config = dict(
    model='image VQ-VAE',
    dataset='drawn small creatures on textured ground',
    train_examples=203450,
    image_size=32,
    crop_scale_min=1,
    horizontal_flip=True,
    translate=0.06,
    color_jitter=0.2,
    bottleneck='vq',
    downsampling_factor=4,
    encoder_arch='efficientnet',
    encoder_norm='batchnorm',
    encoder_activation='relu',
    encoder_drop_path=0.2,
    encoder_depths=[2, 4, 2],
    encoder_kernel_size=3,
    encoder_stem='deep',
    encoder_expansion=4,
    encoder_widths=[32, 56, 96],
    loss='mse',
    latent_channels=4,
    decoder_norm='batchnorm',
    decoder_activation='gelu',
    decoder_widths=[48, 48, 96],
    decoder_blocks_per_level=2,
    decoder_block='basic',
    decoder_attention=False,
    decoder_upsampling='nearest_conv',
    codebook_size=256,
    init='lecun_normal',
    residual_init='zero_last',
    optimizer='normuon',
    muon_scale='match_rms_adamw',
    learning_rate=0.0029,
    momentum=0.95,
    nesterov=True,
    orthogonalizer='polar_express',
    adamw_lr_other_params=0.0017,
    max_grad_norm=1.0,
    max_steps=9900,
    batch_size=256,
    epochs=12.5,
    lr_schedule='cosine',
    final_lr_fraction=0.01,
    warmup_steps=1980,
    weight_decay=0.09,
    adamw_weight_decay_other_params=0.05,
)
Rows from block 2 of the encoder, named by matrix and row number. Each number is 128 + 24 x the weight over its row's rms, rounded and kept within 0 to 255. All counts start at 0. Numbers have three digits each. After the name is the row's rms in percent of the matrix's.
# convs2: project pointwise conv (encoder.blocks.2.convs.2.weight, 56x128x1x1), inputs 64-127
convs2.0 106:129133124124102154203124135147131136134066157106084158111122137129164119141137069113146107140104139118117125114113110131136152127113089159130096080165104120140168147136156167133135129142099188
convs2.1 106:137145132166134125123145108093111175124139101118101074121121110123111133151141163127146101188089117145124123109130126134150123138106131115111115049137106146117136136125130129169086112113114118
convs2.2 102:111127156165104118115119146159100135103141149119112185160113158108086133121099135120046117132129140159122147129133099149128142160111172111107106174090117090118110128146129186110142162149113132
convs2.3 098:146161125130144105113122105113072147138137124115111125141132122075141125114124079129089142133136127102093130112169134127124140133110147117106134120146138126165080109153094027132087125133166151
convs2.4 086:131169104118156151135127126149110101096138088156136125137160122119145145135123067123130111147128129126108115139130150137122088117133161159113152140088099133160109118141133126117130122124102214
convs2.5 090:143132122114139154079140137156164139129087121098105138134133135129127136122084132115166080068155139114094137142068103060126137133120126169123086123104153139124128143133169142149113163147091108
convs2.6 096:076116126130123137130141107111138131099119138095101144121135126181098108133120100116113076181144144079129114130104140128064082134091148135130112102146077164134137132129076122157117161185076199
convs2.7 101:084122144080108115198132127176169127116119123104128075135098129160203126121090173114154133138133125156082132151122106166098122118144155126181107095130153110138112126126079102149144146128151106
convs2.8 103:147151107125136154102115143135173143089112138200145155104109135156159125147127150129166145145118116074074109120141148118146145157144079104113105145141088157156134166122191085105145127158152098
convs2.9 103:132101123128119118096138136178138163124112165102138142118141131130125116154107137121090082153122117131177146155139152083146152131106152082151111136123088138151176151132056136107154107176113136
convs2.10 108:118155134126096119128116119110160159103090133154127151099132127115123106178147139130158113084142129137141128141181135145078118119115155179112124143138137123112179136086079133131162149104162111
convs2.11 105:081122130125146109148146124134103113153100111135126104117112130144102135111120124130092130080127135173153142111178123162077134130149198146135139114076151132109132123106170110132133123133059097
convs2.12 088:114098101146138145087136079137142071157163094151147171133108132111123147116168120113135154151134152147181109148166169126168146132081139140105133164119116127151117109158081100136125181136133115
convs2.13 093:136126101144063146140105150166099165148155131120118118144130131183143098158103155114159115084109081111158163132134143116126133133089064123090105097107132120089179118132192145126097137119119163
convs2.14 095:163167120148134170136133130150116108110183125143144095176120165097114138111099141134118122190111136176163128146144126110147124123151123080089148113084101109161137140141130155118152106131179081
convs2.15 101:123117134154107134087100114125132142131183157129149151119147121065146106115136145129127130137137096106145123113104126115106117137112144122145124080122127110133140145114134169126090117139147250
convs2.16 103:119163104139140143169147123093130155117162146144116156115125161107140136109087108124120138133113108140187126110148114132111090133132128096138164124123133105165162129128155242147108133144153087
convs2.17 109:127135129138091151136119120111087147119110075128111075132113110116116129135117089130133104161141108128077109122125101071149107119140104090118121119143106129125100126139113082146130168178105087
convs2.18 099:123152166128083119194125126122102145114154135121115131102131127109154124125150106133093141087110126141163114128112128154137099103109083145176117108131122098135138107121129076119105117133101090
convs2.19 092:125110139137146114072125125129149111139139124110141110111168121057146138118122108143156097107108136141109130136194130137152108129084101107150159151103082140149152117134114128121148119209203116
convs2.20 098:111110113146169147086127152129159137120138097109150119132121133115116135136145209133121120138143143085136127115126130130140143134089102148118166154171132144151102138139134181149132105105099121
convs2.21 094:103120132095105100117124101148075145122080071158121098106129135109114122109144178108106121088121147139099134107115125166123172133146124123156093163128094153136124130112078150127140115131074116
convs2.22 095:119110136167099103140117149134159146119116136118128150134150125106141126127139189120157100093123110137087122140088146169132151136185153111101136116143161108104136134136107089122132099081112176
convs2.23 102:131131181139110077190109143156161120141119157149105164103138108119180140142191118131129154153145136152118131118120147128065131114157114145116176095132100148144109153150147165109128085160124155
convs2.24 103:115141147158121114119155118147126116117165121163118063111123102079132131127167099124124144160154144091150139134121075155127136125083111116059123115127120138137160164157093130108141166155093136
convs2.25 110:128123125112089164099136122138141133143054145172118123114117139150085127159110159144148158126141107134107134146113111160099122117135117097155163128092137124095163149126124115111144085109122078
convs2.26 093:135134130102097124152119158148132102104142141129131158105152118159150105171161082143085096083129110166046149083128171105146148143107104140124122145119135133116119138111113146102129143172101113
convs2.27 107:130134143138085135158123137118124141129128181084145169151138148068086116138127132121093093142129116114177132144147126142160134128118070105143134115141130116130186141127119068128160138112086204
convs2.28 101:137152114149084133121126166152126117149143134088089130074135148124115118110156156149169157120141115152132134116075140108117136133167105064095098122103101142121093143106119150134145189133078153
convs2.29 103:129165125139128139146148115136152119134151092106119121083106107078116122116118108149118089177103139122144115141141134155094116135125079062072158110158102140094139146123185179155137109146122115
convs2.30 100:128132119091179169137121149128138100122143099122097141154113109154080128140097084139136147087158121121140143101110117110126135136118166066163135186127146133116118136110145109098100120093149169
convs2.31 114:129130116161155102110108115120108088157096151145126209145099124179127134105135125157058153112144090115153114106167118112116154119103086132054143120132138120132120106127140102130140086124111155
convs2.32 097:156090100154125135147130124123152128122158134143177131090127095130171123135112132103110142102126114120120156177109102109149172119114123063126102123113165129148118126102107106100124146142132200
convs2.33 107:137117130134144138103116132140141113156152099106137100096112120142114116112123072142164138099119127174076128101135123110147150133167132165128103215114130128123102117119067113109139108121167055
convs2.34 094:093118136146116099126130161137171164152128133140079126132144144123100142151135077114107145132142107132134124152144109125142111115117149113128083135117111145168138139143209079122139148132140091
convs2.35 096:114118137123172131140142123132140125133110140109139151072150108109167120112088133140132158159107124048146131123127140123147129137105135162123137152161147154162160128119118064133068111104147081
convs2.36 101:161118100102111144158114139114149165127148143148118180136146145097180135125117121119145177144138101112146099089117145088127147123093115111135116087129166112130122128112154138148153170130107222
convs2.37 102:146146119117104171052118141144135070119143124137139131127107153092146128116152131132113100176134144070109142107146135156140120142136155152145143145139120110171061132132141105122118144159179063
convs2.38 094:139138138124126116059115127118117122117117116154137156121144127140136120146145093118158110104145119148136129125092128158153071113180107126103120123164136119163122112119125135155145102120166229
convs2.39 112:121156132125124120116101074143138145131090167102124072161111135157125118138127115112097099126131071131141118119121131169149110130143130094118156078128152114088130138122084176134107133150163060
convs2.40 105:073147147122079088179128122116132119131103137113118154121118116098061147109112075124219126117110149127111137120075134118100125143142142091152119086144143118122140133102107077100124138129177129
convs2.41 088:103106127180121128161123147154098085122120095121125130101099137146128115105144104119155120119131144152158114098104108082124150133133134123096090162076159101170052120123152124109159149144110069
convs2.42 101:138118128131120114146153187167098108129096098142128098096125088103133125129068155128121157119118154128054131118126097119084086137128098143142105169136178094126147143132112138104131144108083161
convs2.43 103:171114137105147149098123120098162118138111137091123102093130103107114121112112132135113136093132098097117136174140105128162145134110116096154131079149139122161166124154126158124140071131043148
convs2.44 106:119145132116117072155141080098109093109159115147144060127100110170108147123153131127156143125103178151148129091129125113144162141131153106100119132076151111132110101124096169107129149112110086
convs2.45 095:085137128104110112168121145145096145139149136129111137125112142144082120119096127119154130103128104154109126120082111118054134122160165132152151116122087153137137136122090180121117151157132209
convs2.46 095:111133160109102097168102088162149122122110142141112135090150106167144119102117105141185120142127102144135125162104089098138147133077163143127118091131094133128137124128128167124126143164140212
convs2.47 100:145129124146106157178125142145112134120162138124139135142131126172155137141116174147130114167144123111128137180160145065134094150123109161114170109157118153138126151127099077131141107141117176
convs2.48 094:115124127101130076153151149131140135168058126157089152116111125142113113112164138124124156160142129130072130115161118089143135109117098129149112140112093128101117150148144120144156172131192112
convs2.49 110:104125103118132143065122141154135083138133111132132157123107168129095130117138144139112166144144118142129131088200137137188133143155110159099136182097152136105061125129173087144142155125150130
convs2.50 092:099094118133160129106120126156167109109150147144106130138113119164123150122140102129150156112130153129140112095064118124150120142108185101140127106128099114122138128160103096126153166129115146
convs2.51 093:128148117134157122131114143151155076079137123116120092178147130140123133121135100118112127150110127110105105156087115090109099138138072131142134183128118137136142112135188147128159173136117051
convs2.52 106:168164144089084140119146066112156110128160143146152168112099144091166135139108118138137134114126143135096106117109123108114083121111082133119127111083193115122094121105113106153152100111109163
convs2.53 090:108111142168120126131120101151131123117157121154106125100108119122124137142116142141133160135123138141092106101112125124105128104122158070065124104115137122121117103169219081151104144141103146
convs2.54 101:123115157159114144074128106130103147142151120077130140182137111136142105130175115137078125103122103085106131138160124149092169120149212146083121156134140116103145127129128146136140126146140101
convs2.55 102:140117147120156135111124134155136150101164161131127181162094124186144118125142093128056109086115144174124136131098112127104130127150127103105133135114167102117143128132133090104122107105107141